{
  "train_examples": 39062,
  "encoder_activation": "silu",
  "encoder_qk_norm": false,
  "encoder_depths": [3, 6, 3],
  "encoder_kernel_size": 5,
  "fusion": "cross_attention",
  "decoder_qk_norm": true,
  "decoder_inner_norm": false,
  "beta1": 0.8
}
Rows from block 9 of the text decoder, named by matrix and row number. Each number is 500 + 40 x the weight over its row's rms, rounded and kept within 0 to 999. All counts start at 0. Numbers have three digits each. After the name is the row's rms in percent of the matrix's.
# fc2: MLP down (decoder.blocks.9.mlp.fc2.weight, 128x512), inputs 320-359
fc2.0 099:471454545515500501490496389453523460453552508509570578500498464557542454555518485534513546516511484487460517480442498500
fc2.1 095:473544522486512480464523516460485525473540437486453473521528514499496498411497510538560575499523465545515436511536487505
fc2.2 096:520493508523435516452568502483515529502515546476453466442529502540443561533477460567478524474494533455465550509433519440
fc2.3 100:484450507483447465480581453513567516449472482559475447512489546564501498558412559477504519448568470517428504442503469489
fc2.4 100:556452464534520523540517509559580442427533536528557539468496527492435516498498525479481523476457538552491445534521477484
fc2.5 101:549508519474562465552506546522496515532524494455525417521481497462505529403459508496478542550545571465460466451496487543
fc2.6 103:525520471489527483450521443487437530514553435555463543438490406553478460480495509426467474504432493463433493582488511521
fc2.7 104:447509558505479542457497463446472523551449536507547517546565562514467575496505450497514483377503520548412484457525546486
fc2.8 100:432462471513567468531453541514527520533458461535536558525514540499478494495526466556549498447486492489570608524534454525
fc2.9 099:500454470519476550561525558544513488511487489499490473510541470525449536517486491518493435443453520506488462516490428502
fc2.10 098:604513487496502466432470529490479518515514454547500466503474464544494514493506555554502476517517570447471540524505452531
fc2.11 098:556425456429447526520500509555489569516509531555448474367492494551517478526512475521494533464450463496498551470467580534
fc2.12 101:453451494469454536533578453540546465551493450498489528479529538503464572510534471461468539511520428493468507523497554520
fc2.13 091:530528469456497475467503500524467534437541539485454545396504434549548535496508505456493478506458565476519520484513513563
fc2.14 100:557592469453504431409516477485535487447470490524521510522497491428488576514516511486422523465524508484447446530475496504
fc2.15 099:466561445481542495495491428519535539496473523557489472559452466560417514541519523528522423422527460543490520503502459530
fc2.16 103:472504563490498547556534482401547507458477508505476512408453524552551575551542519533510609495513472452471542514503470550
fc2.17 094:530465544535443451483489511467488479532496533478462557477564498505506597507483480473518494451502581456508549505554500493
fc2.18 099:481531501516510505568480428482477462500489464553552494535566452478471498482557434524495495487507551516456473499488487563
fc2.19 090:459514504522513463528457603538509519480560464571489475528436558525565464484475549494399479467538504503373529517550464423
fc2.20 102:513540508434420474515468512501527507527478458540493449477478577571510577435454493460501479546577465482543524558486466468
fc2.21 100:528488456520535474457487393562393537496529548500537496456558475570482492476469498520549401422521551460510485452545570466
fc2.22 096:486521472448517520549522495501512608447586524494472444543501466421509470468468477504456532510419467536545515492527506547
fc2.23 107:401489485430485508546495490459411520504539555523565411501544514438451463508524540504463595563518579491549454476465490509
fc2.24 099:428596550527486487467540533508536543506508550525465509474442436467394530433513536468522534493495539517499503460453491505
fc2.25 102:487448559531517494555566460485475426478473500488562526474471497457533494492489471553494464527489549448516522458586428499
fc2.26 101:464515473534527464470470594485486530511530411503504455542461428476548527478528489465481613556532525543531534545450478546
fc2.27 104:563480576522492486515502471542550462437481555454501414531504490466457496505472539498438530489504468482534468448413505494
fc2.28 099:499525472446536482483539508496488481529514461478523540488458513498493529490511502508535472503489504550525509529522522469
fc2.29 101:477480524525606462469475497463471561501558495555570543547525466563555433523503515452484415542520522595520491490533548483
fc2.30 102:481492566446513512539462466520483445494501518473510500485502542503541493470498515464485455481517506540436442474545545492
fc2.31 096:496579500531495501560435430478476508533492447508480454461521447521476411466507545491479500511485499556465528526453520490
fc2.32 098:487491563403438479499566465541476432427458518417451441476491531538490508514497538445519520468497493481584427542539500493
fc2.33 102:500422467407466549474453480487455500461511455553505506527452447502510486491501517474538493454535434505480485558553539517
fc2.34 104:549471496550441490573406515509489552548463581494467548475440528502609503428498517474453452478467539447435460519472574499
fc2.35 105:536485417550459470528449508551537516515522475507531505522481541493513491444552458453605484502509476501535454479589498505
fc2.36 100:523496489509587520482507473537494418524501474536534525479476505481533465545546492519504514515514503507505510473507481458
fc2.37 105:512463503519526571499525526529515548501532479519512527471522534554505428474473499531485534549486500555500550520521545466
fc2.38 105:519515560486461602470516417557581510581535516522478451576486536475447488525500522612493465481507484504516463475485501509
fc2.39 100:495460456538611422522542492531507498475453458507453534414528467453502538506491541517530500472532476544510538415477469471
fc2.40 100:479510530572479534510546594480479499546478475469418511484460540530527532460499481508472447495537532480513497494484487473
fc2.41 100:483474562524611490530496495488438600521489503510493436534513451478542495455601518498417537476546444532506491493494473521
fc2.42 098:554449468483505493503534475557506534549545523542488414455464452608537537565521454500511535498553519490486514498562527499
fc2.43 102:520557512502561505531498480446460515466522453422471480459506538483540415507479494472475428487493519470476461462459560438
fc2.44 096:511452471460532459387557484544510469456495457564526532491500469577450457492503518447421509502475495564579453485428569455
fc2.45 097:503477470470485504441471593449486540440459576492419527458444509495533502458560425434417554572520581548387515488485462513
fc2.46 106:446460552506551518502465557507527539493496424523514437535533548499528518531480510506459426517500535499500556476451488527
fc2.47 109:510552441481403486537519535540622505509585555480511502452483479515464565449448538481569453522494470531431494524503453523
fc2.48 092:489499518527440514523417459473469520429449482453473478460470566511510539535481493522419550524508464489494498503466413499
fc2.49 101:521477454496423493519521442538540459420470439437536524451559496491495531498572464499464496513475535443494532519491507449
fc2.50 088:492488462488415472481503407451462534440558505516483599454424547526501482434519478489459496546469508478518547507449513509
fc2.51 100:557427543521433510444487480443513497553563484556417470494473426522453504505509571533594464482543486517488518511531523529
fc2.52 098:399477514538531478510443451552474501492555522546505493485574455468391518495491407556511425537544497437542527418512478508
fc2.53 101:470492534485495504488503503484498477474478585548497521537501541516469565579458514476584515476476477503524518509504504426
fc2.54 103:512520521472531441550447418440512489433500493466469512490490516522479536536517501467495443526470479467529511500516490413
fc2.55 095:502408638500429524520522555493484418528498469495464462481488484526516461470481501457463462472480502452527557595462510478
fc2.56 099:541467516478494470506425550439544499495601516443425455498547502556535480528504553499436433470513470487448513517534475513
fc2.57 103:507500394452505510450455561513449535430474606456580515465529498486500492516465509481462511454486472452595476512481512553
fc2.58 101:524553549509516503432515447442500450497556459450505519483505472540502464431458547505535553576537504552452467484507471500
fc2.59 101:561521533523487422505521543446536474516444494435521516528413472496608488546491527523496537443488571461562537555493494517
fc2.60 107:523569483459535524568418468498457500483434519481486459474526502492456495483520476467467488531427496556537528519449478495
fc2.61 099:483492528498493467503522466532487473454505574451496517506522499475465545509474449491592500505470479516467558531471527542
fc2.62 104:514499453499540518515514466541541518471496444481480432505501489567528470531519601526485546449495542494444474513461479469
fc2.63 100:480471477470511572497484490507514460518516460540453549509497557422533580501462497464511583466481524495476457430586569472
fc2.64 099:411462501433509440454515554461488498455481560525484479470513499447538498494496531516569539498495478538487489507540493469
fc2.65 096:534490521463482449537557535498544475472471528504456524519483497551519487583505467504602429422456562480536426541451481461
fc2.66 100:533530486529561482513544516498504479447458477478495459555508493446477391556438439518523523545545473504461429453552517423
fc2.67 097:469459510516482569499491476516463519558472462512497517550499467514498409426479417516509497509492454522526507509480591512
fc2.68 101:497473525457470491522478557572524554521528542558507501497498535550513529465473480531539379572499477449544508572479461529
fc2.69 097:501508558498551376502499545528542486476475491506498466530552513515524641482500521452485520457557561489453505479537471549
fc2.70 100:511568500548464497483501485431521493496511471473502504542535585457496455483485545449439582520561543556463461532534488510
fc2.71 101:542506480508506549506458465482484522519556468502512487502521537541506486478491459524547470511584538452594503505527514484
fc2.72 100:482496525492482491476531526516528552544471529519413469543519485459538538413480518462524424540527473470507519516534484524
fc2.73 104:523431453510445469425495543443528547523488501511492483471514445450500491518467529493455505529570491526483530409584500546
fc2.74 091:477509512492474459419443506504472501453497492459553551492544465463491505471550518454527493513494473521511504511555516425
fc2.75 101:581530486542554502513512514479465479464496520492572592493533504456512493473453563500459497452490486464592536498445519488
fc2.76 103:535456500482432456512499544481443485530451530447475503522480571482418466421565541500499508529482508525490502529479488449
fc2.77 093:497549556513496455534617493522516523553431612486481473495515504474522537538470525468487541491463447555551428515596489476
fc2.78 100:501481453520558518523510574489430551445432540474529528530568486480466464531586497495484502510493489472534516537444499527
fc2.79 110:468563560497560532482548511482419465488512532525531451494458435484479456463456537538504455530437501538453529522495501562
fc2.80 102:508532465445475519531469459557496506516434528512575527465452534517496539489515474466476513473484519501495400446542513435
fc2.81 101:482485524496556472503498467476486490429545510482541503504452461505529545497492543517417548438499499510487493531498488519
fc2.82 105:476546517457527504509468478442498466464480524478495450531485518520522422566506509526511526523492558498539497478420485495
fc2.83 099:504516520381496468471545462523442532501513485478484514539489473519558541501539464566472536524456519458459501558479469471
fc2.84 095:574520518546519560533558504484492453480427551515417531513518478502529579604530484483445490534531492458560515507527479480
fc2.85 098:421557547514578538511587465462512496527439504520510529515511472481508433509541425481557561466508555559542509481542458457
fc2.86 101:524523488500502519552515439464400525501444508503523505499507518539443530512529512491504509541451558521450498473517593473
fc2.87 099:471572473470462496538472575466529551482520512488542517515561497559485449554462551476439532447472496540587435511447514545
fc2.88 102:527525449495487527550564498502603516527534516516505505508533514485486510585535505490506487548513424530513522420441504453
fc2.89 101:528538528491489519509507498509487473515460368454552529426440592432558476540495567458480506537429487534544490464467493419
fc2.90 105:428481464543489599409502517439482505466470472485496452486452494564544513460486476514468503421475489536532551490592506500
fc2.91 107:484545548474556500486506561460503521495499516532515429532546537476501538596503532477513468521526511478466537512460509480
fc2.92 099:455535567423524542554490486438525413504517467501495535525467478434502530573486465467474427532466523492553498468519482502
fc2.93 099:491493446435501508550462586472520402566545565486488468456402520549486535494490478501516481505470515461498520429625509587
fc2.94 100:465442538538519502547460448497415488494445471541481464492557554500489491502579420477523522513466478440538509462516479519
fc2.95 098:514513423542556503477529527543541564567567591569512505464438449583531494514514478471475509460506437486509497490514467510
fc2.96 101:518434475494534627470444552514531486499570541514543456524535520458457448481557509518514518505447474497465474539469496509
fc2.97 100:507542497510454522455479459544518542523561469525468556451549425502511461522512454540559422446468517431465494463477526487
fc2.98 097:548516532524450551524489513507542533457442428483562580468454486547490482530531539502491478507429551486533588475496480521
fc2.99 102:511441453457533521577490499454563518516517491549534545543440532580565491529484445448495491435513505464472516541502482518
fc2.100 094:511456455444445508577542471574497487553515416553516509392449544537497520512388489491510516475488495576499536544500417560
fc2.101 098:430523484542522425562508533438515582522532453463567529498506411455525503471484516546485480480486377568552508530525488550
fc2.102 098:420532491511481576537420531451478476554501461483516542484495561515541422437526536509492454439526456448578478501506448487
fc2.103 103:505456581542436511523537504512506546551479535453501566427558467503436586559548549538533498505524451457456562509578516519
fc2.104 100:453480457519525414546521559459478528557483539580455489486454525498532511500546510481533480513511632445501484547587513479
fc2.105 097:507426599488460585521488450487477505512501494497522464513493540474558573535485527577520478571481520516461483450485553532
fc2.106 108:487521488434444567552425474481513517484445487501469440536427490520504458463519554469541454503530514485524466443476511491
fc2.107 097:426487492536432508509501508514381550516485485530527536438509433514419507543561454540415490526557492483504534491537500556
fc2.108 095:502492443468558491463512434546511608544515473495534507507518465540600451473512461568498445548480487438512542554469580460
fc2.109 095:458498460530446515471474525525467513523520601519519518503495511533455524498477510432524541443559577544491469432560558453
fc2.110 095:503445479524496450467412538513552521491496517565606541526472498549487487546526435455506476471495473608471570502530441562
fc2.111 097:557512497521425506489472529513536421548478497466496424480513549461550485563446549455496504540457419488518440553480571480
fc2.112 108:471570445461488463444575461538500479552520485483489484556540487455463484568470476491415470415571494467609495507503431580
fc2.113 099:554578517436437437543445518502481455430493504413522461503559441469520449460426529467495468515453510512474458511497540526
fc2.114 096:535473454446486542542500479587540374527486560406430440489512574521417447473571437498488541536483509553517483432462534400
fc2.115 093:479472532486478544470504505454486535510459524550525532491535537454490466514408495455471427484533497571564497452449496507
fc2.116 103:469469505469494543500461501526550509458495491546533481489498568540566541517472507469549487554455472552512560514499517510
fc2.117 096:492435463560531431524539488512490431540493488511516485546471509513458425501493565494511487494521517513518424486522513505
fc2.118 102:499475443582507403430500466502564495487512530444551492478529462547533500407552482543469444502472487463488551555476431456
fc2.119 099:504467461517502513466499547591498514557507463520466445454506537580558467513501480491574512511456453543423511490481522433
fc2.120 097:496516489524522458391554562486542446513535484489470500414465484453531476506472514418478475544513523503523465506470456513
fc2.121 110:429519451386514469385453488500474496516456512562542511611557539511426503570486517466518469507493466533567386438511510479
fc2.122 098:525505492491542486472495479502468474516485440484537501528531485485559539519447507513536492499491505555528484429512489516
fc2.123 101:527504486468493483502460501474402460469527620485516480477505541439558410421458502467467449546491529528470511465567511520
fc2.124 101:483491488468512462579483455519490488481523407516444454545512521497452470462482410497501494529553506526455542488491537534
fc2.125 107:540504430486487489451474495534498528595584448512524520467501512511571473489488547502454497498546475474475552567465510504
fc2.126 101:464495586446458504532512475530486449479484545536454468497508514469518485493421417571566499516498484559564533502468510527
fc2.127 097:535560498496457560497516493508470474452476452507567503433448488519574503452509473587528510464502468497513564466526430510